{"vocab_size": 54, "encoder_activation": "relu", "encoder_widths": [16, 32, 64], "decoder_kv_group_size": 2, "residual_init": "scaled_by_depth", "learning_rate": 0.019, "momentum": 0.95, "adamw_lr_other_params": 0.00096, "max_steps": 3900, "batch_size": 384, "epochs": 3.8, "lr_schedule": "cosine", "final_lr_fraction": 0.1, "warmup_steps": 780}
Rows from block 6 of the image encoder, named by matrix and row number. Each number is 50 + 10 x the weight over the matrix's rms, rounded and kept within 0 to 99. All counts start at 0.
# convs0: expand 3x3 conv (encoder.blocks.6.convs.0.weight, 128x32x3x3), inputs 24-29, a 3x3 kernel for each
convs0.6:58 40 46 54 58 43 38 45 48 63 60 62 55 55 30 51 58 48 58 48 42 41 42 53 56 28 27 49 27 51 56 58 57 48 33 38 39 43 65 59 66 56 39 35 50 47 38 45 61 74 31 46 37 57
convs0.7:56 50 45 50 33 54 55 64 55 36 54 38 58 54 49 49 64 57 57 65 57 55 36 28 44 43 45 52 57 45 54 69 65 60 42 44 41 53 54 57 56 48 52 36 48 54 52 44 41 45 54 62 69 65
convs0.8:47 49 50 43 54 54 54 41 39 42 46 63 41 43 53 40 50 56 54 35 50 53 43 63 48 50 47 60 53 53 50 56 57 50 41 49 38 31 51 37 44 75 47 67 68 55 46 59 50 59 49 43 43 51
convs0.9:54 52 41 59 42 52 46 44 55 47 54 58 35 59 57 47 53 63 47 46 45 43 43 53 57 52 52 54 56 42 37 43 53 51 60 39 52 43 54 64 67 53 59 59 32 50 39 52 47 39 61 43 44 60
convs0.10:36 36 58 54 62 59 47 42 44 67 52 52 50 34 50 52 62 53 40 35 50 53 52 52 56 52 65 47 26 34 54 62 38 44 52 50 37 51 50 65 40 38 46 44 52 34 35 46 64 73 47 39 51 60
convs0.11:44 47 49 45 36 58 47 58 54 39 57 48 48 38 48 61 48 67 54 60 51 46 56 39 51 45 43 43 56 37 42 60 48 54 55 46 52 44 59 48 57 51 60 44 52 53 46 35 59 43 52 50 60 58
convs0.12:51 60 42 39 56 62 54 41 56 55 37 57 62 47 43 51 72 56 57 42 69 34 79 40 40 45 48 51 47 49 40 65 60 46 42 46 60 32 68 43 69 39 42 66 49 47 43 53 40 49 47 55 59 49
convs0.13:47 42 47 40 37 42 60 52 52 65 64 40 46 53 44 46 36 40 40 54 53 56 63 55 54 50 58 39 40 40 46 41 59 62 54 52 50 50 51 62 42 42 47 46 50 65 61 61 57 47 40 41 38 49
convs0.14:54 52 43 58 71 54 64 53 39 37 48 67 60 55 50 47 57 68 47 38 57 48 65 40 52 49 48 42 39 50 62 55 62 58 42 56 56 44 51 46 53 37 47 41 60 43 47 45 52 53 54 56 57 64
convs0.15:65 56 48 59 46 55 67 49 46 51 54 42 42 28 38 46 63 44 56 37 49 47 54 47 61 63 52 47 35 48 50 55 48 57 55 62 44 65 37 64 50 48 59 41 46 56 37 52 57 53 53 47 45 56
convs0.16:33 60 45 43 50 54 65 49 68 47 35 44 64 52 50 56 40 48 58 47 56 41 57 44 55 61 41 50 39 57 52 49 57 50 38 52 56 53 57 38 48 42 54 32 51 39 50 57 35 51 65 60 52 59
convs0.17:44 63 45 53 59 60 46 52 51 49 43 47 56 47 40 48 54 54 52 48 47 45 50 35 55 55 29 41 60 58 39 49 45 55 50 41 62 63 51 44 54 33 58 45 51 44 31 49 44 22 42 61 53 55
convs0.18:37 57 58 58 44 49 51 46 57 59 58 35 58 45 47 48 50 47 52 48 49 52 60 56 56 47 45 35 37 56 50 54 47 44 53 45 65 62 43 54 49 49 49 47 41 45 60 61 65 65 50 51 44 61
convs0.19:72 63 48 58 40 38 49 43 40 53 37 51 59 61 54 39 55 49 61 46 40 61 54 54 38 34 54 47 48 51 48 53 59 57 59 52 44 59 62 84 54 59 44 45 49 36 53 56 48 65 61 41 61 63
convs0.20:55 62 52 50 44 51 47 46 56 53 59 47 53 71 59 53 61 56 58 41 51 47 72 51 55 41 43 46 64 48 44 37 50 45 68 55 53 62 59 45 89 66 47 42 57 48 38 42 44 33 46 47 67 56
convs0.21:46 64 41 47 34 45 42 50 41 41 55 59 43 71 63 51 62 42 48 55 58 27 36 65 56 48 57 42 53 59 51 55 46 41 54 47 50 48 61 62 67 61 43 56 42 39 42 46 50 46 53 50 52 43
convs0.22:40 39 33 64 63 41 31 50 40 47 55 58 56 65 55 35 47 56 50 45 48 48 45 49 57 79 57 56 54 45 45 37 38 49 27 39 53 56 50 60 79 46 47 45 45 42 55 62 39 46 52 50 55 50
convs0.23:44 54 57 48 56 41 48 26 49 54 59 34 43 69 33 39 58 43 47 52 50 63 37 48 52 58 40 59 51 47 55 33 49 55 39 49 53 31 56 84 37 37 65 48 53 56 46 50 55 43 38 48 50 46
convs0.24:56 70 53 70 57 42 62 48 34 32 56 56 36 81 71 41 51 54 43 44 50 57 57 63 44 57 46 39 50 60 42 60 56 60 56 44 45 63 65 13 60 57 40 54 58 36 49 47 48 52 68 47 44 62
convs0.25:54 45 46 33 52 58 58 54 52 51 53 56 39 39 48 42 45 48 51 30 56 45 53 56 53 64 69 65 56 55 46 49 37 42 32 39 55 38 55 41 59 31 52 59 59 65 49 39 54 60 50 46 53 48
convs0.26:43 55 54 53 68 54 35 47 51 48 57 49 60 43 46 50 33 51 56 45 58 38 41 47 47 64 43 59 35 56 61 66 46 52 48 43 43 42 52 33 31 54 52 47 59 41 62 37 81 62 28 63 37 23
convs0.27:52 56 47 56 60 59 53 50 40 55 71 55 56 57 52 48 55 45 46 43 46 58 47 45 42 52 49 64 49 57 56 57 45 59 53 49 38 43 54 53 73 27 56 53 47 44 51 41 56 60 62 42 47 44
convs0.28:44 47 43 51 46 59 45 51 59 58 43 55 63 60 42 49 50 46 42 51 58 61 58 47 63 28 56 69 53 31 51 55 39 72 35 38 56 45 47 45 29 51 65 54 51 48 44 42 59 45 59 32 46 64
convs0.29:60 58 54 56 53 53 67 47 55 43 53 51 58 56 65 48 42 49 43 43 41 56 49 60 62 69 49 51 59 61 34 43 36 34 54 49 52 39 48 29 22 52 39 56 61 45 41 59 47 47 50 62 48 45
convs0.30:49 57 62 54 49 61 55 48 47 41 50 44 47 46 47 52 52 44 41 45 41 43 40 34 58 41 42 72 60 57 61 59 57 52 41 53 62 53 59 63 52 52 61 62 55 50 46 51 61 46 50 34 46 40
convs0.31:56 53 47 46 53 68 57 38 60 36 61 44 52 87 41 49 49 58 43 70 52 37 63 46 51 37 50 48 39 47 65 46 39 57 54 28 42 40 52 54 46 42 70 31 49 54 61 40 51 67 46 59 54 45
convs0.32:56 57 59 49 50 48 51 53 58 54 63 44 63 46 28 54 43 51 58 41 46 58 51 43 46 53 47 54 51 51 46 61 42 46 45 60 53 52 44 62 48 49 45 61 40 55 39 39 45 42 48 52 59 66
convs0.33:57 60 55 55 45 44 50 36 57 46 42 55 66 50 46 49 62 55 44 41 50 51 81 57 40 58 30 45 43 52 50 49 43 53 43 36 49 57 43 61 39 31 37 55 59 55 60 39 47 68 37 55 60 40
convs0.34:51 51 37 72 50 46 61 58 51 33 50 65 34 52 52 61 61 57 56 48 55 51 61 42 54 65 51 51 34 50 42 46 58 47 32 50 47 37 61 60 76 41 81 50 52 48 57 51 49 62 48 66 67 48
convs0.35:52 53 58 41 44 61 35 44 47 66 50 47 51 46 43 60 53 73 47 51 48 61 35 60 47 50 41 48 53 52 52 48 49 46 48 57 55 57 50 33 61 41 45 46 52 49 43 47 53 50 56 40 43 31
convs0.36:65 58 62 54 49 43 53 59 53 46 53 34 44 45 56 45 57 48 43 41 63 58 59 64 43 56 52 63 63 51 50 52 53 50 53 40 62 70 49 54 37 34 44 36 43 50 63 53 56 50 54 59 40 63
convs0.37:37 56 41 58 52 54 44 49 47 56 38 56 38 34 63 36 43 52 54 44 58 32 60 40 47 40 49 70 47 58 52 46 20 66 34 46 61 51 49 52 44 44 28 52 41 31 52 54 55 55 43 51 41 35
convs0.38:61 62 48 57 25 42 50 60 52 57 43 44 34 42 70 53 64 47 31 41 53 46 67 51 57 39 41 51 57 49 56 39 34 56 62 49 51 34 46 58 29 49 61 50 42 45 53 52 57 51 53 37 57 57
convs0.39:33 50 51 55 74 61 47 48 52 66 55 56 57 29 50 50 53 57 58 57 50 29 54 44 50 51 46 46 45 61 53 51 50 47 41 38 55 69 54 59 27 23 40 33 52 43 47 58 41 59 64 51 57 42
convs0.40:37 54 43 56 37 54 43 50 49 48 32 47 68 65 48 44 43 43 54 52 57 53 46 40 51 57 49 46 63 39 34 46 51 51 55 45 44 43 58 44 36 51 55 45 39 52 56 45 51 40 48 56 43 56
convs0.41:37 33 47 49 62 77 55 46 35 39 42 57 51 65 62 53 53 38 52 48 51 51 44 54 47 71 60 36 44 51 40 43 57 50 55 50 45 40 55 39 41 65 51 64 64 43 45 44 49 50 60 62 63 44
convs0.42:51 63 50 31 57 68 44 53 59 47 51 42 55 50 55 62 53 52 52 47 55 63 48 47 40 49 45 53 44 44 54 34 37 68 46 49 65 37 49 64 31 48 69 65 59 39 59 57 42 47 51 48 62 53
convs0.43:51 48 50 45 51 43 78 46 45 58 48 77 46 22 57 63 41 49 46 38 52 60 32 46 57 53 53 47 40 40 52 50 55 54 60 70 57 38 53 67 37 44 60 60 40 48 56 37 37 61 58 37 32 57
convs0.44:31 49 61 50 46 42 36 54 57 37 42 55 43 36 52 47 50 69 55 65 69 32 53 57 43 55 40 50 39 44 50 48 49 49 35 58 42 71 43 42 47 62 53 53 48 43 55 59 55 37 29 45 46 58
convs0.45:50 53 66 33 33 37 56 53 48 43 57 51 70 56 33 55 34 42 50 48 66 58 57 38 50 45 37 43 45 48 43 38 50 62 72 64 60 51 49 43 41 51 58 62 50 52 53 52 42 29 51 56 52 41
convs0.46:35 41 48 49 59 50 43 44 51 65 58 38 51 38 40 50 56 41 39 66 46 47 51 39 54 34 41 59 43 47 65 46 44 60 40 44 56 55 43 71 43 35 65 53 49 56 58 65 50 65 57 40 46 53
convs0.47:66 50 62 62 60 64 45 40 67 55 49 62 75 49 56 40 41 46 62 61 49 45 43 60 41 44 54 50 48 44 55 63 46 69 44 48 54 56 40 54 29 31 54 44 41 36 46 54 62 54 38 39 46 41
convs0.48:43 32 42 67 56 48 41 56 47 53 49 62 38 42 62 33 53 42 46 50 46 37 38 43 46 50 58 69 54 56 52 34 47 55 41 44 61 47 42 54 39 49 49 57 49 43 49 64 37 55 40 39 64 36
convs0.49:31 48 63 35 54 48 43 58 32 53 65 47 33 63 57 36 55 57 59 57 36 36 62 57 46 57 47 36 55 62 46 56 47 55 51 48 52 70 46 30 43 60 49 50 68 52 52 34 80 79 50 51 69 40
convs0.50:42 54 47 40 54 66 47 60 39 50 59 64 51 45 59 52 56 55 46 36 62 51 52 68 45 59 46 52 49 54 40 54 34 68 43 37 64 71 54 45 55 59 54 74 51 37 56 50 46 52 34 55 52 44
convs0.51:40 28 43 31 44 50 46 53 35 65 68 48 35 22 45 52 67 46 37 41 54 41 66 38 54 42 42 40 47 44 60 59 43 40 44 50 42 64 39 56 64 52 48 59 45 46 46 46 55 51 32 49 58 32
convs0.52:42 47 38 52 40 40 38 45 47 55 53 42 70 57 44 40 39 39 35 44 54 54 49 53 57 55 50 43 46 47 48 48 46 44 44 51 45 50 59 48 59 47 49 54 47 60 56 51 55 41 35 44 40 42
convs0.53:45 35 54 46 67 63 50 25 44 57 64 51 58 55 56 47 52 45 45 50 48 46 40 62 53 65 62 48 48 42 39 21 43 53 58 46 54 47 50 47 53 45 40 31 54 46 38 46 59 65 68 44 26 25
convs0.54:48 60 65 49 69 53 36 55 65 39 57 31 59 62 49 40 51 67 61 55 56 55 40 39 31 46 43 63 51 63 49 52 36 51 55 46 50 48 20 57 89 49 57 60 44 70 57 66 44 41 61 35 36 58
convs0.55:42 59 49 56 58 50 55 43 45 45 43 45 55 58 45 53 40 49 53 58 54 47 42 52 63 54 48 63 56 54 42 60 63 42 62 49 47 64 71 64 91 61 55 40 42 37 25 54 27 20 45 53 54 58
convs0.56:56 50 53 56 49 59 55 57 38 59 53 52 56 60 46 55 47 48 54 61 56 43 39 52 59 48 56 57 49 53 66 49 44 63 47 43 59 55 44 51 53 44 49 62 36 67 52 40 49 48 52 61 50 62
convs0.57:47 42 61 54 50 47 57 55 49 61 41 40 44 48 63 42 69 57 49 55 49 57 61 52 59 62 38 46 52 36 54 43 38 47 50 41 60 56 42 61 47 56 64 35 53 42 50 53 52 44 51 46 35 46
convs0.58:52 43 56 49 32 48 47 38 39 37 55 47 43 64 57 48 52 40 54 54 55 57 53 54 43 44 43 48 51 49 69 41 55 54 67 57 51 62 54 75 45 47 70 67 55 56 51 40 29 48 61 27 37 49
convs0.59:54 57 56 45 39 52 32 51 61 64 50 43 34 78 60 56 62 43 54 36 48 55 57 50 45 49 57 39 44 45 56 57 46 52 73 47 41 55 33 72 33 67 57 37 63 50 58 56 50 57 41 47 49 61
convs0.60:49 43 33 63 59 45 64 64 47 65 54 65 53 71 54 50 49 53 53 51 44 35 43 61 62 54 55 52 35 44 32 35 44 64 64 51 41 47 58 42 53 56 75 57 43 39 46 45 48 62 58 47 67 52
convs0.61:40 58 46 50 86 63 63 65 50 42 31 44 37 50 40 25 49 54 47 67 53 53 55 61 59 52 56 49 47 52 51 74 55 38 45 40 48 54 50 40 48 29 28 41 41 50 52 48 37 35 46 53 55 57
convs0.62:41 58 54 43 58 38 58 47 62 55 47 42 49 45 49 52 53 46 46 54 47 39 58 54 48 43 55 64 63 49 55 35 43 40 37 57 56 43 43 63 37 53 53 60 60 44 72 50 66 62 44 43 57 56
convs0.63:42 49 60 43 57 53 49 54 62 56 45 50 68 53 60 26 47 50 56 39 57 61 38 61 56 49 42 49 43 53 45 55 50 40 49 58 71 29 59 47 55 54 35 64 67 61 42 63 56 51 42 54 35 35
convs0.64:55 59 44 48 55 45 36 49 41 55 23 35 53 43 48 56 48 45 73 49 56 51 58 47 55 42 48 51 66 65 45 45 52 56 55 56 45 44 47 54 41 56 71 56 63 59 39 53 39 31 42 36 27 41
convs0.65:45 46 48 26 60 52 48 44 53 43 49 54 58 51 42 53 45 63 57 66 44 29 37 54 40 49 47 58 41 32 57 50 47 51 36 36 54 50 49 50 39 39 60 44 60 43 33 53 44 70 61 39 46 44
convs0.66:46 54 45 43 46 37 49 39 42 57 52 57 33 54 46 54 39 54 45 47 66 35 50 61 35 47 52 59 60 54 49 51 51 52 59 46 43 47 45 55 61 47 59 57 48 55 67 33 61 48 40 61 37 36
convs0.67:56 54 55 42 48 44 55 42 55 50 56 42 64 47 50 56 48 57 44 51 64 51 51 48 44 64 49 47 58 57 59 47 54 63 36 56 51 46 52 63 56 24 65 67 45 52 50 46 62 60 48 50 54 47
convs0.68:59 42 44 44 50 61 61 39 51 44 43 39 55 58 56 50 38 35 58 69 33 40 34 56 59 43 53 56 58 60 51 45 54 29 38 40 35 56 45 47 48 71 52 49 44 60 65 48 41 43 53 55 56 34
convs0.69:41 53 59 66 55 53 42 27 34 38 61 77 71 59 55 44 23 45 60 47 51 40 58 48 57 53 50 53 41 40 58 57 50 35 42 53 52 29 39 66 73 60 78 56 53 58 51 50 71 67 61 56 25 32
convs0.70:51 44 49 46 47 39 40 45 53 63 67 61 54 43 54 49 40 50 61 51 30 49 39 62 64 60 56 51 64 54 45 60 44 50 51 46 41 77 55 63 62 56 53 58 38 55 50 41 69 72 59 41 62 47
convs0.71:56 59 32 59 80 65 43 51 49 52 48 48 51 60 65 58 43 40 52 55 36 59 58 64 37 56 69 51 38 61 40 40 46 52 51 50 48 41 62 67 64 49 53 45 58 61 43 53 51 47 34 57 54 54
convs0.72:45 64 42 58 62 46 45 51 50 48 40 35 52 89 36 50 56 52 58 56 56 42 52 54 59 56 49 42 62 62 31 32 50 61 52 47 42 39 53 50 31 40 49 61 59 51 47 45 40 39 46 51 41 47
convs0.73:65 80 65 32 24 50 48 66 67 52 40 45 52 43 68 60 47 65 40 41 55 44 54 54 49 44 52 59 61 49 43 46 48 70 43 57 83 39 41 29 52 59 60 51 47 52 52 52 37 42 61 50 57 49
convs0.74:56 55 64 46 45 52 48 39 51 50 56 51 57 29 45 59 47 50 52 50 49 47 41 58 48 66 56 52 41 45 49 39 45 49 48 41 56 55 57 49 00 41 62 39 44 47 64 46 43 85 59 44 58 47
convs0.75:46 65 77 26 45 58 53 49 40 39 45 58 51 41 54 64 84 46 48 43 46 59 72 46 47 61 52 44 53 41 47 31 43 58 57 45 40 63 60 59 70 57 55 65 56 43 39 34 54 47 41 80 61 40
convs0.76:56 44 28 47 38 53 48 36 44 42 71 61 59 68 42 57 46 44 63 63 40 71 63 33 60 50 54 50 50 42 38 56 41 42 46 52 74 67 43 82 35 49 47 57 62 57 30 55 40 49 62 44 46 51
convs0.77:59 51 61 52 42 55 60 52 59 52 53 32 50 55 43 49 55 53 58 51 51 46 45 53 45 33 42 58 46 49 62 48 51 57 59 48 60 58 62 47 48 57 65 62 59 52 54 33 55 50 43 43 61 43
convs0.78:53 48 54 63 47 45 49 50 61 43 36 43 50 43 52 48 53 52 38 40 47 55 59 54 59 42 46 61 44 53 45 53 42 45 53 49 77 62 65 57 36 44 38 40 48 41 30 42 41 51 48 35 44 56
convs0.79:56 55 55 35 42 49 56 44 44 64 48 60 63 52 56 65 63 39 60 41 54 66 67 53 54 49 48 49 36 43 59 59 51 62 63 59 63 46 61 48 38 51 45 53 57 49 56 56 41 55 44 43 53 47
convs0.80:62 24 57 50 51 49 57 66 54 52 58 28 65 40 54 57 50 55 55 59 50 57 50 52 35 53 59 54 51 33 56 52 42 49 40 47 68 45 51 70 24 66 52 35 42 60 50 48 57 44 59 54 39 61
convs0.81:27 40 48 41 40 59 51 39 37 52 61 55 45 52 47 40 55 54 55 43 53 62 51 47 62 52 34 51 45 48 40 47 55 52 45 60 55 54 50 48 51 45 67 53 51 62 49 58 41 53 52 52 48 54
convs0.82:44 44 48 38 66 54 51 60 51 43 58 40 56 77 32 48 41 29 55 68 62 41 45 47 39 52 55 46 38 53 44 51 67 65 44 42 45 48 59 41 56 48 57 39 39 45 38 50 32 40 68 50 54 41
convs0.83:49 46 49 56 37 38 51 45 47 51 50 32 39 54 62 34 77 62 53 45 56 31 52 59 52 53 58 43 43 59 49 42 55 43 36 55 41 59 60 57 41 29 34 52 55 40 57 42 61 50 29 60 43 45
convs0.84:50 36 35 51 50 51 61 51 48 41 39 43 50 60 53 34 60 56 40 50 53 49 45 49 52 41 47 53 45 50 52 52 41 57 47 40 50 54 49 44 50 49 39 56 49 48 59 50 48 62 59 40 66 67
convs0.85:53 42 49 59 55 41 53 38 56 47 51 44 57 26 56 47 40 51 47 49 56 41 32 69 48 59 42 51 50 54 48 48 40 53 50 45 50 26 71 45 30 65 54 58 49 40 38 56 48 49 61 43 54 43
convs0.86:58 51 37 33 51 60 58 46 39 48 48 57 56 87 56 54 50 43 45 48 52 37 63 51 43 53 47 55 61 54 60 48 36 50 56 53 59 53 40 51 45 48 51 48 60 39 51 60 40 61 48 51 48 48
convs0.87:49 58 37 49 35 45 51 62 34 50 67 69 44 43 47 32 45 44 64 39 60 51 58 45 46 56 62 49 51 39 58 38 48 59 55 43 46 49 62 42 46 59 57 56 49 59 57 61 45 50 54 42 36 51
convs0.88:56 50 60 47 60 50 48 39 44 46 42 44 36 54 52 57 77 61 59 52 53 61 41 44 43 40 56 49 66 52 36 58 46 37 43 40 73 52 50 49 41 50 57 50 50 40 34 45 40 60 49 44 48 59
convs0.89:45 51 58 66 57 62 50 32 53 48 64 58 48 40 36 54 52 63 47 48 46 63 86 38 34 30 41 54 38 43 49 64 53 45 48 59 38 49 56 53 45 32 59 69 65 55 56 48 50 39 55 57 66 40
convs0.90:57 49 51 64 55 57 38 58 52 37 65 44 62 70 46 56 48 33 52 54 42 46 49 52 61 53 58 41 52 43 38 54 58 47 49 49 43 56 33 67 60 51 50 44 44 59 57 39 51 47 43 50 56 50
convs0.91:41 36 48 39 46 48 37 54 50 53 52 59 51 38 57 67 61 58 55 52 42 56 52 55 46 51 60 32 30 48 45 51 51 36 53 49 48 50 44 55 57 49 48 48 50 52 50 60 46 39 50 42 51 51
convs0.92:54 49 41 43 36 39 47 39 59 36 37 56 42 45 47 59 52 60 53 48 59 38 56 52 37 52 50 58 62 48 63 58 32 39 47 42 54 42 71 54 36 45 45 46 42 40 47 49 38 39 42 48 66 55
convs0.93:41 50 49 62 47 53 46 61 52 36 49 44 39 55 30 42 48 49 46 54 56 46 54 53 27 43 71 58 63 54 52 29 51 53 32 37 43 58 45 39 54 46 46 42 72 55 63 30 45 43 38 50 40 43
convs0.94:34 44 58 63 31 38 47 48 40 50 60 42 43 59 39 47 36 40 51 70 53 31 44 58 41 43 48 45 60 44 46 38 47 59 63 55 42 64 38 43 52 60 42 37 46 50 33 51 64 49 48 39 31 45
convs0.95:51 40 43 43 82 79 54 41 50 58 53 56 62 41 52 38 43 50 38 47 56 51 57 68 43 48 62 49 32 38 70 68 29 36 53 56 54 33 67 55 58 31 51 67 56 52 56 47 44 53 55 51 43 53
convs0.96:62 47 60 56 48 58 61 51 49 49 36 38 41 46 33 42 72 53 49 62 55 42 68 54 50 23 24 59 42 47 56 59 30 60 59 52 46 48 49 35 43 58 35 44 68 52 42 52 58 46 32 49 44 41
convs0.97:50 41 40 28 44 53 54 53 54 59 66 57 54 68 66 37 52 42 60 40 50 53 72 67 45 43 44 36 42 56 51 25 16 67 52 52 54 53 52 58 52 39 43 52 50 57 55 56 38 53 44 48 44 49
convs0.98:47 36 45 56 34 47 38 50 35 48 60 53 32 55 69 62 52 57 28 67 56 51 49 45 62 44 40 47 35 50 53 53 49 40 61 38 32 71 44 43 51 53 55 41 57 38 44 61 40 45 46 57 27 39
convs0.99:31 41 59 48 52 54 41 42 60 51 46 42 56 63 63 37 63 54 53 45 48 47 50 43 53 58 34 44 55 59 54 54 43 57 52 56 55 37 54 46 42 52 39 58 83 36 60 55 53 69 50 47 40 44
convs0.100:69 44 49 53 32 53 56 44 52 52 56 53 61 52 59 40 42 47 53 44 43 44 38 41 41 43 45 36 44 38 48 50 46 58 50 45 54 44 57 46 40 52 49 65 31 50 47 45 42 27 48 48 69 63
convs0.101:58 37 41 58 39 48 40 47 56 38 49 51 60 73 63 24 36 39 52 43 61 54 65 57 65 56 53 49 62 63 46 44 54 44 48 52 41 42 54 45 37 42 54 61 46 52 48 52 55 42 51 46 41 52
convs0.102:57 51 52 61 45 45 59 54 58 56 37 49 58 38 33 61 62 38 41 39 38 41 57 40 49 49 43 54 49 65 55 44 45 52 48 61 38 47 32 35 46 25 30 77 32 48 54 49 58 50 55 41 38 50
convs0.103:34 50 63 43 45 37 37 67 40 55 53 66 51 59 75 50 36 45 42 50 53 55 45 61 50 70 57 41 48 45 53 59 44 46 56 49 44 88 37 42 57 68 51 57 49 52 65 54 57 40 65 47 46 54
convs0.104:58 48 37 55 41 47 39 40 41 55 57 45 44 52 54 43 41 49 59 38 48 48 47 64 39 47 49 57 44 36 56 52 48 46 49 56 56 54 63 50 45 52 44 37 57 42 47 44 50 52 46 35 46 47
convs0.105:28 26 34 34 61 51 63 54 45 68 50 51 67 47 60 45 45 30 40 34 42 49 40 57 43 56 59 51 34 36 48 77 51 49 35 59 48 34 62 71 58 46 66 53 57 48 64 52 37 73 51 42 53 54
convs0.106:59 53 65 48 49 45 46 50 58 28 50 37 42 78 49 39 25 37 54 56 46 53 64 45 55 28 37 42 49 34 51 58 51 44 41 39 59 76 61 65 66 73 39 44 44 25 36 44 56 61 59 58 45 42
convs0.107:60 31 40 40 44 46 53 43 38 58 46 49 59 65 46 54 40 41 39 48 60 52 48 55 62 46 61 48 59 61 49 50 56 50 47 48 41 55 57 61 59 57 54 55 50 52 51 44 55 57 48 53 64 62
convs0.108:43 53 34 44 50 37 62 47 48 68 57 54 48 46 32 55 45 31 62 48 46 60 55 58 54 58 41 43 43 56 54 64 51 50 50 56 50 60 59 45 39 50 53 44 41 56 39 42 49 51 52 37 40 40
convs0.109:37 61 59 73 54 38 35 43 66 67 60 44 42 53 57 43 52 31 64 62 49 42 47 46 40 53 42 47 41 40 55 71 54 52 45 48 53 53 60 60 33 42 68 54 39 35 46 48 57 62 50 43 48 51
convs0.110:46 67 55 65 70 66 50 51 52 41 58 45 50 44 48 61 57 62 43 64 57 40 54 48 50 48 46 59 44 57 60 68 57 38 36 67 50 66 36 56 75 49 52 67 40 65 47 53 57 44 38 53 52 48
convs0.111:51 32 43 51 46 24 38 63 42 37 56 37 60 50 51 59 51 87 59 45 52 46 50 49 45 58 66 41 62 46 61 44 54 61 50 49 57 52 46 53 39 46 46 47 67 44 38 50 49 32 36 48 45 62
convs0.112:31 50 49 34 80 62 48 41 45 48 51 54 43 86 66 53 53 44 48 52 49 52 32 48 54 48 48 55 44 53 48 47 44 46 41 42 62 53 49 53 53 53 44 50 45 47 46 49 49 55 46 42 54 57
convs0.113:43 52 45 50 72 67 52 70 66 38 54 47 37 39 47 43 41 44 54 55 47 84 50 44 50 48 43 53 42 47 60 33 62 53 67 52 57 40 57 55 50 59 42 57 46 58 63 35 43 42 36 62 47 51
convs0.114:62 52 55 59 52 42 58 43 41 48 51 44 46 55 51 47 60 54 55 69 48 56 36 46 50 54 55 60 51 57 63 36 36 46 42 63 52 64 61 53 38 39 65 45 61 50 32 54 51 59 69 52 68 53
convs0.115:63 44 46 31 55 46 61 47 51 53 58 51 41 45 45 60 64 52 38 54 65 51 49 61 55 61 45 64 47 58 43 46 56 49 41 31 50 57 67 39 47 54 43 63 42 51 40 52 50 49 63 49 60 55
convs0.116:57 39 50 64 54 55 45 46 55 48 76 75 31 42 63 65 38 50 52 45 46 74 42 49 52 59 44 39 41 37 51 42 41 47 64 43 43 46 63 64 62 50 56 68 48 45 53 57 57 59 57 30 26 52
convs0.117:59 42 31 50 40 31 27 52 42 57 55 59 59 61 61 43 42 44 58 38 43 49 50 51 62 49 41 47 35 44 59 66 57 51 67 49 57 61 64 49 63 66 59 45 47 48 60 43 38 53 58 41 50 44
convs0.118:52 45 45 61 40 30 57 66 58 39 42 50 56 22 45 64 49 60 40 63 54 54 60 54 44 52 48 49 41 61 53 71 57 59 35 48 43 45 52 45 56 44 43 45 45 52 59 54 54 49 58 58 45 44
convs0.119:63 58 68 61 54 57 56 56 56 66 55 57 51 64 71 51 65 52 52 52 57 49 57 41 58 44 47 43 46 56 52 71 55 39 46 45 50 35 51 52 58 46 37 59 63 55 60 65 47 54 60 46 46 52
convs0.120:53 45 49 31 50 45 44 36 47 45 52 53 54 65 46 44 51 43 45 32 50 58 64 36 53 66 46 72 67 61 48 41 47 44 34 56 41 42 51 75 60 50 53 56 59 49 51 57 50 54 54 49 48 38
convs0.121:35 37 40 52 38 58 46 44 50 54 51 49 51 56 44 56 71 38 59 43 41 55 43 63 53 59 68 41 52 59 40 36 67 42 56 63 55 57 49 65 34 45 52 43 43 64 50 53 39 47 71 57 43 50
convs0.122:46 41 39 62 50 43 54 63 56 42 38 43 52 50 35 63 54 45 59 66 43 60 43 58 59 62 60 52 44 47 57 50 49 42 53 55 36 53 46 62 44 61 47 42 41 38 41 57 75 53 52 55 43 46
convs0.123:67 71 56 41 34 53 47 45 40 43 44 45 49 61 47 37 57 52 53 40 55 58 60 41 45 53 52 54 57 43 44 41 60 64 40 51 68 58 56 57 45 53 27 31 44 55 44 42 51 51 53 50 49 54
convs0.124:44 43 36 59 57 50 51 59 46 49 52 45 64 64 51 59 60 52 45 62 55 44 40 42 48 41 37 42 46 38 46 52 52 34 49 54 45 59 59 59 42 53 60 58 64 46 44 31 62 65 53 59 57 52
convs0.125:63 53 60 58 55 52 47 55 54 38 40 35 42 43 44 44 53 44 64 47 63 46 58 51 51 54 51 65 68 66 64 62 64 65 58 53 34 55 52 35 30 40 50 49 41 50 34 40 55 50 36 43 38 36
convs0.126:58 68 45 53 49 39 56 56 49 54 62 52 58 19 56 54 48 49 56 56 47 57 59 39 43 50 45 48 51 52 35 42 47 49 80 38 60 56 53 59 43 51 64 49 38 57 47 35 56 60 57 49 45 47
convs0.127:58 49 54 49 61 54 47 48 50 42 50 52 74 73 45 55 43 38 30 52 47 38 35 49 50 40 56 59 60 40 46 50 62 60 48 62 37 53 43 50 61 61 51 39 56 57 61 50 45 48 45 50 50 47